Weights of a small audio embedding model: 11M parameters.
Rows from block 2, named by matrix and row number. Each number is 500 + 25 x the weight over its row's rms, rounded and kept within 0 to 999. All counts start at 0. Numbers have three digits each.
# fc2: first MLP down (model.blocks.2.ff1.fc2.weight, 160x960), inputs 828-959
fc2.22:498531522450497488505508481459534504466531506489470538486498522494518491498493481455538540502500530548488505507465505468475511474464472504471522515477536501505526552511514511523493507563547512505503531507513541531503452489480478507538481514489527515541485500485497522486511535523504479470504545515509461480475532490474508493498512475508520476463462489404458513516478478461501488484429505509493487
fc2.23:488483504481543502494536506477496489486466467517507501514580500479536512514518482492484514513544489500477500508485524546486530472496460463520541546524484537473514457499520496465530517500502492512525532475467536534515466533511500532515517466460501489524497513496520502499497497486503480462457495474517537512481519477465470519480551534448486513492492485554500473515518480482518516512496513423525507
fc2.24:547504493528533499499492508512509505468522485461486485497523496506470501527462494482538516517556512480519543502509523451532489481506472486460451505488459518468492510473491513515468493523457483449486501502507484520523515504510489493546460469473524484483498503496492542484530484511511492551497489518509476473567462485524449558494460486467464514469481478503491498492485520505489513527517481533495510
fc2.25:487509488536525478496477507499522521533472509450490531527515490481484515454523535531570511477480557506477529555486463495482506523521497494501519539497497484525524495472516461527530537520519486472497476539508485511500452531539528517497510489503532493495519466492482478515474526513508498486461502518458489492489507512551502508500527492516541491484479434521468520511509465502483527524527505465471479
fc2.26:529513528459470502483463485506515494512473531504513506509501528489508491507545533479498474523521490484465481480523481503489505471476514510519503495523496531525509501468512524520512510531471490477498489508467524493476487496491522538502477447521514479547535503501451516504511524508477534474551506532550508454507501481524452511495540456457504496472468486510463513466510481530566499513489469532524516
fc2.27:476528487507520510494495533518507503586512507452483497498498510477467494497483486508450493512512413522515515500507491497462483470494535537514507513477477525491514512516482524491546472512492488499572494510481493503520506489526463510511494553507484499501495551496510497465499506508471544499440492511486497505463525503473495470479440520493503499492495467549502488533513478517523463527487492485513468
fc2.28:518512514542452524517485516555498485447524521505450475537512540509494524489500488493504516504509510506485467471488485535484522560511504523500463483491488506490479510452524512516486480486430503502501503475488451476503506455509508490478502521476494482456515510486459532511455478478525495500503489474494509501486510485532503482458539484483511524529472486492486476525524462498460551484494518542540471
fc2.29:464484490484495534493508493476511506457498498448488483549513462494453519559490455505481501527509480493490525478526496477515505506508498502502473489460480488485525508477490542511514488465503496524457473491433533519511514479494504489469576497470483522486466493532457512473479529508517498571438489504549496501542536509511526472507476452484501518499465472505527524564467565480520500495500495499500461
fc2.30:548457505516506572467498489489496484482536508479465520478525473489514495517502494448523487492517504505532481498512515499500539498454538514493523471536496484529489462510537468492499487532510508516480488490464491514495481537511499511565565479467504464489477466517499519461513481486503490495518516505506521497472491449441521532513520504493497528540517517452515510493442496513518473510488517540495531
fc2.31:496496474506479442534507504493502514517500507515498528481525568512505517478532533522510486494510454455502505473514559531516526501514489493484461465510534497505475490501478527477470522493507502509463495458450537541492473470505489499493550479514511512463531513515474484487543529477459503485523480494504491538502519495465559463470501497531476501485494507520499467532484483492463502522516472475533497
fc2.32:478498480509518493522536497482507494516496502501513522490461494519499468490494497479475467498500506520470501525498507495510538483476513603441508527482527488483510495465513544525521500554512509467545478523533507529539416502487494482518495517477485495507503496486468520486465495490496467514474505492538499504500491452508489472489533454462469476486501499492444490500474491482504523498460443492498501
fc2.33:478560456545477565446513469534500500529523479457485481505527502507505539534471503502508472504537467510521514530530494446529524547474494492500524517494478506490485467493539489529518505467453465439485503498515552502471489512488506457519519549503489494524532465458508515504535546509510487494523507482504489533501520462506518471461507502518485524459495484539447502501521512505505529526512512524475468
fc2.34:511526476534517497455525497460527535499481495514476495489490488529513485550473495493472527494514501497490483496489488523480500494509558479516501464508506456457483515501483460463476498521501489519537523473483505498467499504485496493482494581474485516511496544485523490495515558515492503548539508527499500493523500533499497494509502491480529504512512501519496470511478493472522460489503519476518536
fc2.35:494482496511477483474504518485507471477444512519460534487518489474497526503507529485515493485514462495468517509503466483490518460483528512536459499518501528572504499489493518527500461516502487495562493507498539535537531496516473471468514544471481521512520563500478499523525501473509511450503476480486520521531474496521479468467491482511481492521470478546488498463484481524487546461508485523501517
fc2.36:509501472509487499476497459528491466520500496537461482487492506502541534512505458468499509507488524499518478505469426531519516481497503473463508546490509506472499517519479497535517476523505496455510516484534453464511527472476467482502474505496509474508502544558559522480517514520523522510503491527489512523601505517513476525514468474477517528480488522471504545454506528482502464514485506492557491
fc2.37:488520519483500540491477486512537507565500427511506526513499561514487536542498498485495520470489521505523494496525503469532513553515518546514518526505538493517514473530549507493525534459513504444466515497492533482517508481526494506518515502502506535499523451500509501513490485515468501500486490487512504470502487520507499488454526506496497457508454505541487494505484529481463525473568481500480478
fc2.38:510502484466509480518502520478463481511523483455491525497509500520511514495474502471505495496484523482456472508484511528464504507492475470515511509495500507465526540466525499478508469479499507524456509508510484517471489451474501500498508521468488496478511505489484536540516506515467482481475503520512450519480508479458545501493471507447512453451511505515464531463484501510476473513489550467506484
fc2.39:504491486477519526491495486540484502483493519491504517504510560459449474516547498460472487522508490507510488499492538505496474546483481511467534493489498519499474523595490503475519526490499513476491489507485446483516493476521522489464470490489472517520550487525500513494495466502498503466542478522487516459460470502486485475493534506500487526497488475485496496499511501522496513521538509544474536
fc2.40:515477514539510475489505514518505510534508529499497503497464472521487475488450478446487529489483489492500504512473502504480520498487469477496506545493500513546509512508458501517496483560473508496486504499522530499501503523463519520450476498531502499558489486519495513509484467490482507475523532522502509456499551495416505521543462517495505492528495530443504500493509512497532487510458473518529484
fc2.41:493503524479464505436505503525535483497455483488511505488486520460498478518508534491495497467465475512476493519502492510507506438507544490510505542519527522476505543514501496479502494536483518491497482523511523483499430484479496539484522533441506522506543495501555499506508521506477498488502512509495505495487479491502512478454543456492483494473533519480479520490478522501504476510527494462513535
fc2.42:502500488523467492507474478489491501498523513487529497470492487523521512432495450487518442488457536551532501503488516493499510426496516487497468484545514486548499530469501476516522506592472479528486491487541528515518515524509505488455475484539499508538491515484481488542487514485475493455501504498460517493472498486463504486523483502515525462498487476495510553444508494513522466483476486480515473
fc2.43:497500538458483523518516501501479524455528489475477485545537517473481485538490547516491435538508468527490480516477548497530507511496487517502528503480522522546444505515500557487496493493508533508476519465481537517520484467519523464505530494505476502498536492493469501493478521500517473530486468506514537541476508489488548512444490462487495490470499483523499494536494511474492474503497512507518487
fc2.44:507504516484528497504526439517522502505477510484464536482497535502474507542499507530501486504527518528522521465481482490497448542460487481496515467490519463503485476555481467502478532500506533515509491485467492469480454495529524526477456483474485468497550497486506535505511508481547518528493456494538503505498488527504492511474496535465506501441499487504518454543500482492483510506479508513493531
fc2.45:529472501451483473510494478479481512461542536476477494548493490465471522491492526503480492488495560532473535456521483487486494523561509510507501473500492495490524499446489498501488546490518492502516486518465532534505484473473525480508497500503508493486524494521457499496502466525532531510515470493532477541557471514498511472467528486470484499493547488456500456531500512514482520521483499472486529
fc2.46:482474464493537481427482533484527462532524487500529524526518552507507485508493498508518481515507443485536480551486522460471506558487479446499490491471481472474515483502506473511520506504527495486475477487510523502542477561539480504544512502468518497512502496502546514496507513494485555523462525462521541520503499521496480475515535487499502460508511450508510477512509499508508504494518512458459502
fc2.47:489503475499496507492466528538547557501491502503502482528494533521501496533529491540556482558558425563506505496519534486526533523440563555487543486500490507509502472544528500541501499514513493513485508515464518530484485503513489511515512500507483478516482468481470458489503505484511446492436501504496530495502515475479486478461527517510506469502529462548472506497516495486473549485453483496476478
fc2.48:470513485484484491496514569524472516503475541503501512500531429477447486464504505511518491466504487509503520480454510494497492484483493543565501514494517495512531505568509476488509490489459498489466522526439447476524524532486502492509519467487539500498479488502472499490555461524462493496455520509535509520522492485531554514521482513480558468466460475487483508506501500495491481521526519539491499
fc2.49:528469484517512506532515524518509465485491500533479534496472530513493486516489505481503462500514523524499548510487475485467488527509521449500500494540481511553510456532471463510518490463524505519503478479441513481541575483479493499518477483470481525523526506506488505469489527487523504482459473459544527490515517511467552533447518467509546468458484482494508474480492509488477571503524505504486562
fc2.50:496503463507487504481502500473480532540473554512492527461493501503498474485503460482507542488501521482485494509509483504491492490440496494539492538527478504533500494456462477489529482512491475476553499437536494497478483481461478536449538518507491548513536531509496519507492482521504465471537518522541494540505525478571529486512477467499498506549514474487525462541502545482509504494524496506516511
fc2.51:531506478476501572485487491532467507495469454505465467472510483505490501478531476483510557516528449516503499490529495496477510492484509469441506524483497466487517496490516482441498496473490536523461527491520448487478522496490483453486497481500492536488523490520495482503466439502519557533457536511518494482503479531484522507569491520519516510495493527504505489479481514491537501510495551481503474
fc2.52:519479455507513492509504488547474498480545505549472490493495464506475513493530503489489417515515495511510523498500499487508503519500496492501512479471504507468530496527530485485519466469522528491482489548449525495545493546467512497583511486516498501481507529453474494483501509465513508476473504512501506500498505510528456529494465463535504521513503510451548514531505516490485555510489478523460477
fc2.53:497510496522484488520477480521518511480493482497476510495511529502513479502471545497538491506507524504512477516516548537462465558474502497532483471471520477592514488489481514518470506511524503543503483471505531495510539486489496496466526470503491493498514426482501506513505485488511469466499493529495516475532524496485504513458448479465487490493445470588519470428500502476518543452519460494507467
fc2.54:520503496496524531463553488510484491484484487530477513514512495513484525486527488463493535479511461474520538525501483483543485551480502446519555490525543527480480526488517459473515525556516538495491511520490541514441500484489476537523516491486470519492439449507497489461531517512485497554484532525472543503507527538525486519522470491521493492495492520459515498515539487508500516494513481529519481
fc2.55:525518516469539577482504523524488487555494518449480487497476482511531511484496505509490473481525473475513521501487516489531494446490490509465536501458525513465516520448522498501506487529468485512518478502505466502503471527507459549466539519515479491470511530517516463460516492517444534538502506504493505439457520527532485483477519529512489517505512510511503468513517478503542468502497515441511504
fc2.56:519505506508468502510510511474486502462491508478510495479502490496494490485500494464498471436505550541469510519462511483442509528507487481536518513489491511536491490534494499523505541493500512512554503506515531478544523476491515518489453477519489514524516488521489513489505497473557459468508493547475498481526502496496524519483546510478522496463514515509491503508562509495433485468497500508522478
fc2.57:511543476494510509494475506474493512447513484495526462474509477515528495531526488507554532518535508467509493485477481524486505530499480464482500501527458489437523450528463504500474488464474522490472527512481465504494508489505515509474515522495516503467504522478470478477453526519497513518488529506500490480479488488453538501473463520479508502501511546488458519444474526526506480497494524484499522
fc2.58:514474527471465542564482492540526483477518517426477501493484508488495498492478512484502518471498502518474487446533490468502476469504520549465520515455486510524486481516497521493466519491523447483522538479477499484508509507500557474535527504513516527474514499490514497508513468529488494502499437515490507515539517507551503473497515526517478511515455479502477493508507558528515538521506477516483513
fc2.59:530455461473483525513539489499523495513474488500503488474506484516470513485484475543457498496519472497483509493501482474486481545504511502480487470535495531456485469535509487469507481482502515503526523500463511526482515484515489491535549554515481502460446534489554486486519516552460505496444433502521501515506482474513496457500469534505505500470521498556494473512440510518478505511488508437510462
fc2.60:498515499482467498522490500492507505470521520539511528440509508503494482483478518542475515523505463507471535519477506544534486552498477515532530495480500515490495493505537503493462508456533471521475506494526478504520527518509500465498487506493524514531520526488490473514496496477476524514530505513509503507504469507461479502567481522508563501456516570509496518502484491486470463545500476502528474
fc2.61:494477549490504527478498445497514480512464519510460515492500501480462489502461481500495507503530564480479499485475533497524519460509492498497494530522518467506521482491474494475487469483494479508526509476460457521487451489525466514502516494499507514517496525512486500518515526489468524515496438466512500483542504499496542473491507522497464520479523495505462470527514505467484519481463477457481476
fc2.62:513515502490470479544522528473509518507501479491459507485479459547512478494473481432508451499442498503527493500481490505503513447502453530509498515488505491519471481496506520494506511513506535562489502476508489510537498489518542481505494470514527483530487489510479491539500469502452493445463484536446462505527495480447493476463487493489533490479484483454495503497505523514509480497501486495497504
fc2.63:486505524538462511497536485501515503490468503513516529514488528484508538476514505478502518515454557507484528465496540487507523469519458482489517455510535485495479477496504502499484456539528490511512470503529476538505462442493520468542501492493524496498544490510541491493490487507487488479503510472479445515485503495519516477472545498550485527545508480507526489541496457512515481488511506475524489
fc2.64:509516519526528510539536443489536501466522482462463479514524500507452511548480497475503499532464506526462533465550487494524522472511483565471489484513529502469513481462520511500530519526500486440494524500510479505515464556548518480526438461548487526458519491505510475490454519507548480528473490541508508529509473507488520498468524474500482493515517522497505483537484505470486510512498470478464529
fc2.65:533516479588517478491480500490494533539497533529491521491450515514510469554520511476482515533497530470498481479510510501467499488510532525516504475495484510493471528483469542505472522503489507497495500465490490478475464514440495501471466485534503506492490491540479504494537462510496467502516567542498472455516463526511509457467479502493514498521519511491468476550504508507534510488462532551484531
fc2.66:469503477511499531543517484459457488524467484523490456466520529462507509516484510504522495529534513489471510513522487559487538489481531474511472527495455463526466547489514477497478466467513482500492518502530514509453483500467528499473495564509476508508519500504555529502504485541518518475475498475514455481485487491443508520532499503481525468510496519570502491486496558502446465536525482516506476
fc2.67:519504498485548524511511524576515525472473482535499496497493540482535481514498500461441504481499508533500494467502542471460457508461469496521536484518509498519517494511497504494463502492496554491492482509502541473492520493497515468496480525509505474541549506499474515480479471488475490530536525507463494472524493497443500478500489486558511476485516498490521515494510493507493481470504504518508458
fc2.68:498466483512472517534482490503480512475558522488491480538488494517480507517482489512515495499494453470509474486486514527477498526521529541505529507469508517506499509480442519519543555493507487496456454516504514506503513455489471471513531495507494480553525493491488498446497517515538485513513489521527492500480521531499516488416521521472472482497482508479513500527474497488535486497456492546488499
fc2.69:499513488537523550469528486469523523517472463506503555472493523476472432496484535483491548512478524491522489498516533479487464509474478506505477521462550519510493521489541488503490516531528496480549480481507500455463498526512537497492502540470487508562511498511517530517498470490475469474516502460487496509520557491526460487449519551503503478520473511483451511577508469500504527426466504527458528
fc2.70:505487520486428470512507504571534512455473529519496482463517534524502506507495502497527487500474519521488496460493529498487503503518461480490491479507506488507510517477490511520500490486501480523477482460457500456510495477522505470529480486490514492508500525492502489538509515533494491471543532479494495546563522531498510473500492495468534517447487471477510507447521495522532490516482506505497524
fc2.71:468533503507510501486452529501458502509455489507463490494527501500509519498475501542514497536512462472526513526507487516485490493466527440495523480522473514480506492544470490456468462500538496508497514516481475509475521503534478515496477542455476503502516488482535483539488512503458547500490522514509514511496469521467482498535479520479503497448551477472458546511510515533525444489522501465533472
fc2.72:493479496472444493475487494507483532480522531529517484517492557546517479474520510530494484520473467533493526525527503487493542476518481526521504479493518503502502481495525471485516541461521506484482515503494539480534518470482473449543523504491524529456476455513517498494502523463440484512484534471468512525479508479544480510505499488484482503543522525491477486513468491504518512479492479533517467
fc2.73:513512497550506476485503510510510472513473548515516508529524555516520501522469509499500526462484487502513453482527491496523511557501528441507512471521450498545456522512484478516492519481495542521543535488464531487495514488479508510523494479530508532505535482492495489504497501519533480480517540563506471477506475488507475502498499491482484519486522536478511521466526494477461491503487521560510506
fc2.74:482495488487527526493497468519507511498507526546514501452529548499492475503493506480536513525525509473515487465513495507488472548422505482530540494489516501494484480503524523440460520477478515483531477474488502510477530486481543512483532522456471478505557469476510505522498543483493474503476458496502475493517519470508489524508466508462472527482466518479521512494472498485512542512524517558521518
fc2.75:506483509550477426500499491438492449473523515499532525519458494507494508468495527493487538533495554519499545472497485511468481481492511512532491541529537492495472512454523518484501509518477495495506511500516514518483480465468505494479473474499500490480471523509494488480511512555478523464536535512466480502495520510476501531530494511517523494539522494485522487480507498487529493508488518535503492
fc2.76:519509490465528505523495506488512504509456484470485518536536488490487478499502505473520531515498506472515467524510444485497525512461483501483494470485501504514540503529497539461518539543512543496468502507515524519484547517504470531542476501462504530465577516471517463493502540531500477508491507452499486489493548508502536518498497488563499513488498486454511495469510487485500473475500483486516507
fc2.77:474505456463514542470486498446501495531485491475512497515506503488503477536527486517508489468526480474483511509525460483530439522495515520483508492494524459547543504498524495513479506484505516560518545477498561499507511458526480513522537499491500520486504470482515508465451542493502495554490506493484496515496549527454508531507472453508484500518499505585530502542469507433486480496526479509484492
fc2.78:490472491549500503517476506527510503511478513542523462541506492465523462513470476517492512480469504483501465514480495521521512506517500457484478451523507501468478506486535460462505461497505510512525469492512539481509525502503487497476490486534476503447476527482522491532527505489524501498499515487483505520507524497513470522503434548547528526515494482497504475472515514493554456519507531517534499
fc2.79:514498483521502472464489550461442458499473471494455508500487450481497487515516510456494540458532538486480497510519448519492485497506481514455500528516485478489500471487490457509504513499522513452488524521478526480514514511517485529494455518457493507538487477450530512475521501519554523517491471478497497482524515495484556486518435491478479489471520535468492492467519493480472512503523497497495534
fc2.80:529491528533515540536481488521500480510478512501519521487478510514543496508507509495502523491510499489531486484523519519511470459463480486522491520537511519516497570496543487477505549501489463519549476503509522475498477449480490503469519484530525505505510478511508506509496499521479509457579505450448503521498504506507451478516514501477485515581524474480502485438466497482485531483543499483513515
fc2.81:494483495519555503447533511499488460547478432444532526509547492474518530521475478492472536477486453510503493478512498499518483532474459484506544525494479527505513488535531486445553498470494516533512494488495521477494512522506509479489511525488504496526447479502519512504499479506533456498489507487499521500506523534495466481477481473460477468537530492530493502514453516498490549509532489529513528
fc2.82:487479498488510551515460479501512494448533531504472561520475529475474507531553491506477481485536486534494440515521515483480509496568500533513509491508487539483494485491495482478539530473506507520462541500540472522491491512514493512543515501500532512471489502493495527533505502467506485528540447514494495539495491502503534524488517495509512528521529476468485528514479514512477471490501484471529485
fc2.83:466508477492494554475545510465504475506530520509473478488503492507531478487507501554520506508478471490489514539484516523484527479529480472455519481521481512444512521438551429494520434539530500474502481498520494461519517463518506481489565509520496533468474522499501468550502466481502517537491515492531477515519492487526476463499537506515521506511543488544512492558527517511518513510492533529513499
fc2.84:517517529499460507516483517523510514471456535478475563513497540481517519526540495512489470507458433545478505488493555502539474521489489471495492531485455492499474486535477461483523517378486479504507496514522551523510491485514482512542495509550490478504482481518496516483522485476448490476538477476483475501475511512454509508480535505482483501528501486542520524522527504462461481517475499488482460
fc2.85:490498494470557490466494510522511528520483458476531480496518537505489508512426445492531515485498508493489512488553532483473462516502533476508516537554465467467500476498487516479521516500505495522541495519506478528498489501536444494505457502531463502541484485514464466531514501498494541519446511488505509467532488547505454469513516543479518438553519510503505496477460494490520475500511499494508456
fc2.86:447515507556488505481495527505467524406471497472546562460502503526504463498528480492479499511534495536474467482472486486520537503501471470512513513456533535558522493495507486509517521483503500514568529505511490509515495509493488500496572503520521486499528472499490469480463531489490489482470518518473525462448521525528493501519534498472488497455492471558506490476474462499559515510469518524521506
fc2.87:495500529511485455523488485539482521469500556524508551526515508508485493502558484475468501529529519544451467446486485472513482490486484512544549496474562483518522466485500499513532497480484497499449503503428538522522550516473529509498499482518531489497483514532465510480526560493471495459490476499499497442515512541482499510503506504490464495513469482507500517498521481462505531481463489498484475
fc2.88:469466537459468505496510462498513466500486571469517471523512500490551479471457518483500458481522502510518477521522501482515513489513490495504482479485520536558495570534486494488507477494459502497523515491501493506502538502481476507498495527530498498553511489517537536535497493479514494480520521495509483501463510542460486514539558531509498507489512477511511511479491487490528481519470518504510515
fc2.89:515470524513527515473532478504508517463547462522494532497500518512492472521435493529505479483455545492489518514519500468486484515497541525495499526503484480518507505464500498503485515471521535515540500517476466516468480536512486548504489474533452522463553468476443470456469528542517547508459473524473485472541524497495494556468519528463451474436496519469518469465496483511502432475521502518501488
fc2.90:483478493467487511503522537528534528450513444505475496496507503475519521524512518498529518481507547505494560502485522528445534498533487498470473527508479474558555469454461523519453521464534506467488487474477525542538502502487541515561512497504481483484518454501458483537486520515468499482494515496491507524448509504484487477526514521489497534532482510517506534464465504490479465499510489438432500
fc2.91:520485488496492495530484510512486507471493480498505496499517525527453508517484494495485526463490511442500474467509453537445512457506508527491510538543520495503501506475469466486485512494486506474519522507526509490472518493458533486460460496502516487502504495527473536520513479537534506482529550541489509503534526561458534480517487497504523512472511518505512472442559520455501500499509435475540518
fc2.92:480510471493462525502542511526470517516497499501471484525471507524495548490466468496495489501512484497507466466521486500491499482474508458480466514502472527489466505504489516545517453496522484461481494490500476511480455475484494489488488506498502519512529468531486520508495501555561525531515507506519510501527459514464557534521517510495503548482472508468523483510530508531510451485486494472533528
fc2.93:474468510467476489528481429535499510499479478455507529487521510489514535507514458509506472495498495518502500487490531465458515474487513479491481478513509498501487474550466526545520530479530479504504511508433432489549451497444506518491502515486531486521501500528529506493536509472460473469507484478508482489448497523515498563513548463472477530477496504509502490471477485511488487508520484447497538
fc2.94:488521541493500516494468499483489495434503551517502520518504513515532505469513502536499501479472561506526506539488509483518482508519457505474490517547473470511523546480474497502491483509422491496436499490528531514518544533477503506518474473540493506485490491499469511556476503514504502510472498511491515485433493496514475457554502488506491484493491517444471507504499498510479499514482499500492497
fc2.95:526454471441510515480530505518498500462459475499476521499459522489488504488502500524507473493510497503485450505501479491504504485526472522488457470480546480488498527510499513532503455503498434496489499490515530513492448481494512489485478521446522501536486500515521516510510509512471492503469494509495502540473501479478520536520470483477499463474467493506486510526517492506435489499509496376482476
fc2.96:489505448509491508469489490505514499489491455497441510455498496546456512513517468564463512507486492502536512431468467493486473501508429532531519467491555536523503528534487499488516488522542492533525530502483462499492520532504513510470478535495525549478484537514510474489525529536483506548489506536469514467529531535481488470474459530515501499480510563501492495498511540493493478506472508455513486
fc2.97:527493449522460526515509495521472509505467493500501466506483496524505484506423497483492507519516524431526497512507514503444493489507528454445484510537536502513528502532516506501455518500489509520525513487511457512486510495513511522518502510508491551494481533487534472519517529497500519553509525481509454542505481517514505480493522498470528487508514462469496491512507492534507509508478463476462514
fc2.98:494549512518516523511518537518493501460468512467530496505453525482522486493501501556475525506514473500448473500491497502517486506519483530502527509487506486480507499490516522502489506542530502489527507533453498486518509488480495509466482523487499490532461453516495494522488476478449471474499525479465471478465520490479468455485520500473468505558502485520492502542518529492439512466546477501485494
fc2.99:484483479500480552464511484522487470496508521483496531496493503485515538507506527444494492502502514506567534510487468509548527518530492496507493489488492482497473473552494503494519493484507510546524538477468473468496452512522515505518551486502502484466509462512512483486498499507465526553509467446526484536459490467531478495530526521499482523498519522483514453474476516529474458480496506492478495
fc2.100:487507497509542446467544542495496531486533494484505485499508451513480479485473490540446525500514470445505516503508489501519495459469454541523523513474513497459472481466463532472458515519497518506504532488508483491520488540552529509462462504498494498511484475506464489506522512502468532540428488516477529517477472522449521482499459523523506504510522515524459522495500494486504495496490511478479480
fc2.101:519498488469509509483555525489497519507483461515475549548455467491504504466554483525526469495469467486493472498515473519485498508513521475481483477486480477517497501508511457540545491494439507496476467516513489534506512522504474459509506468504482531500453486525474513501507477493533488536455506502487478500510513532497511499470507506552494513502521452549509522529477488506484556508511546494538486
fc2.102:480487517476463604506471470522495504501527480492469557492488536472478538467519520508501506514469481528503501495493492489488487552512489468464491512547486480494497473528488502481499560493537495493495480497469496499492444476513534506548495473491532495519551485489532500512494501481484496474517445508445531470474491475445485550487527481492468527509526427526501503528523480492529524562529469483515480
fc2.103:477501479464513516470529458552494498522484510480511487489497522501498501458492501518438512512490482500479528528488478481493499496472444491483498512522488514467495494515538455506516483435519522500473489512503497513528463530459477478536477520516548495492539495499516494520515524516443510521507478465475514536471475508535501451512502530487516507537525551407456524561497512489501504506518492471476483
fc2.104:516521497519514518501508501494493494517473526492527509499447508502528527499493502494534524486498500475516529500553515517497535526508528478489525499528509493552498529525503499508498502473522475505523496519517510502534518500486478496511550485480509507500523540518528499474514499491428534495530507466512489501565521477543430497533527457489482509539513505526503452473470489471516576499550478520453490
fc2.105:494489501531490515537497426479495484513495513472483487517472518466528485521470480465534517498474549535505474441540515506592503533519515461507513515510469501487526507468492484477523501512537490492562507482473477465495492491460517518457486516493497495532501489490515525526488472442495477534503444515468480527525502461528495533498511493521491470527504466528502507469528515477523518484517504550469514
fc2.106:502490499496503465505527496493511488534492489502450479543485521491502480525452508497491470505489502446498475492534507491503493507508491447498500508501530457550512534511463520496438534482474491531545506468502497494471460499505543504498512457473485519508503489493506542444545499501497485494472527518492498475530504485515493534498476514462467515489506476576512486485541509492506506518533496482507528
fc2.107:505454459581496478521480502475484489473501509516522517438495537480509494472504484498506517511547471475528531466475521544473535498526516478474507468530496504529495501511541490486468505438532521528489485490494499502494498482502526500535495458512450497489529497505527469499525495469515515506488489537497534559509481506425475551479545482478475479461514519463518518476532495485524426468515527499503498
fc2.108:509503509481502514513551520476511490466531474506507483478496441473452473518478505506453517501526541492498507496528481481546500507492516530505495519465497532477510502463487487472523483517461495465518487502517501552511487488471493482524495499502511522482520511508496498493488489485473507556475485502466507531460486487515500465507470483532481471531524491490506507540521510464474484512479493526502480
fc2.109:520498506481491503499490514479509525461499504532562499524497552500505505482543481527491525512492479507485495544491489518509483519529466552496497498542486497494507546502496473475505479484483488487488493528554509530456482504485516459492509483479534477468537518500532497499468565521478467497538500462493503495468514492508440490530527486520494493555475532493494484472493479499510456525493516451482485
fc2.110:510502481509446484568512510512514495507543506473509497525483465497487517468516533496478508512500504555500491532497463528507459521484538561503475483517438490528490528483494486535499491521469495494473504458510514475511537523483499515463481512527504503520494513519524480532504507498507476450491526509507516510498475472521486494559483491526553498482540513518481522518493512504504494479480547528533528
fc2.111:522499507516431455476499470445463523458506469461513511526482437512508501504485472481494503520500465502519531509516513507465477540490515464480502495519499505545518528484470517496467517466493511503484536506511504485522516517459483524498465477516495477438516500534485530518542485505510544505504574551482520516547507522517481552559471494500519503492509500490511515484521511517537516493472510512481531
fc2.112:495474490495532483545464522448534507517509483510551480514492470516521465458487527528515514509490489520495516599515460496498468488500469507489505515515538527527493523545511486500509489507501486482470492481532513493506476515531508465447497479510493479514529492480508486557461457458485495491509533500511512489461514517477491500539514478531544504526526499463482526510470505542499554517458470463511520
fc2.113:508530504502474481473506478450512507536507473456493510445510459515478472508449494505498533469430511458497512513533498555489501462507526459520446514516482459484477507457496458490494484513528495471506509521516504532450486491444493512455484518513530503498495516468477503527499511489511538490540525534500467518499483495458483467515479525531535510519519543465520502463477506519507479539518490503516506
fc2.114:524492486508567482539534493453529465469476491503450461486507506464467455524492504493498472496522525527520509517468509510513505441498491487502434497478494470507542513521480498501467473478532516525523512468519462445501493463565512512502547501517495485484481478485511496515523489495450487540492474488501518484486470539472471488499499489468495475482461459443503529452462447496519460467509526471510510
fc2.115:517479501535543482463464547515471486495501536488512518487532491472488485515472465492499483506525530488462482477526519490515503505516505483519516519452529495484468485521490530502493511487512469527532487479508484486486521490490485510467543480491480498571507496508480505462512496465501453506506498486532481469483510506524558508487494459480506504494520494521525487491505443510495466499475499549490530
fc2.116:495487515531496510525502510536538473490478476465547498479501503482501487512426523475517480493507511513483490460521504486467515494493526438520514497506517509464497470498505481549481527482505495469529478508541530435520456491456549522459463433472479522518558521483468527511547457523501484476575509525508518524528502479508503499491476474508475497495504505535489454482524502540536478472498503469485511
fc2.117:502487510501553441458481452486464512535489499473513520471560539492528515484471494552501526501505528488511523522484473516575505483492522512503500532530493520484486548453473533500477479521482493506495537475505465525488469492530482555420504484558445498492508481526502516505493527471491487479474432484466508504462470469495450478531494527504490446528510538519487455453512480517505447480537494476494505
fc2.118:486532504489489474508507494513501493539506484486462497505485478484490474498475479500487498537465522490496505494512461521508491490512439460495482500559484511494471550482517478496493501535495495505495473476507459503510487511460458506473425470467497506522489483488477529499499455494541526486502513511543457484533476528478475530505481472498522520476488508467494447485507526475474469543515501479522534
fc2.119:478469538465481513484464487464488519521518510489495552451506486518504538460511495509478501499505582539474510531490480498510481435526486535518460492479505504522506519504503489519507512529516458472495507482490536513493493487482503431470505532516528516491506496521513489542522522510515476476506485497503464481512501487539497503513521467508523482476481490501511518493483511523476453485465492485495475
fc2.120:489490509480486495506497501541460479506509509469515506463483474480532519498506466532522493490445472462514509481481504510493497531514551503495548466476513529565512486499494547483469486441531526525481499525467509528495532536524486508493481506475471480480501475505532484477480472531487462490481449502536480460476480506465516500455502528497527477491530515486496472488503519507489515483524473536515493
fc2.121:517517534534536474509476545476477499497485527492553544537511553497511469553522502474514526498489523532481482477527525476467476529511514498510540514501482508522484492504498503508506532513517505543531470508467534489533494492475537497535500486530513536497527494527499479485535505500542481460511498489482509490491538512564463523463578514474469498475511466500489476509502461492466523510491478539509509
fc2.122:499492517492505479568496522487484539464492507485527506465498512468480521501527539459502482535507488509480474490467487522505504550510487485522523490489498491514475560554505471517455531497520513550482507487502537469537539509523477490497466508472505497486508510471479511474479533497469503495511476516445473492484515492482508501491483519499470520495479504538484481489498459493477498483488485537521493
fc2.123:489499483485512465531466500519518485467491476493527456502480472525518504500481513522497519503501469508517502479468455493499466482513491519490490507493529504450520502500477524488513486455514488509500488533503509496504503515517499472500484542516531510473547464489521475505504499494515495475496488492511491496488475498539506454536547460489508479516523508523513473491466451512533516476466525416526514
fc2.124:455472523474447502527523486454480432540451516441499536465531478511495507498485517461510484506525470516501526452532483502499495478496494466502459515446452486541476477508483506550541553497484489489474501505504500486497489501512525481517471508424485520517469526472504520496520514432468472540496489484485496511495546518540469513471542467467519510481546459495476510527487499510425474469508496488486515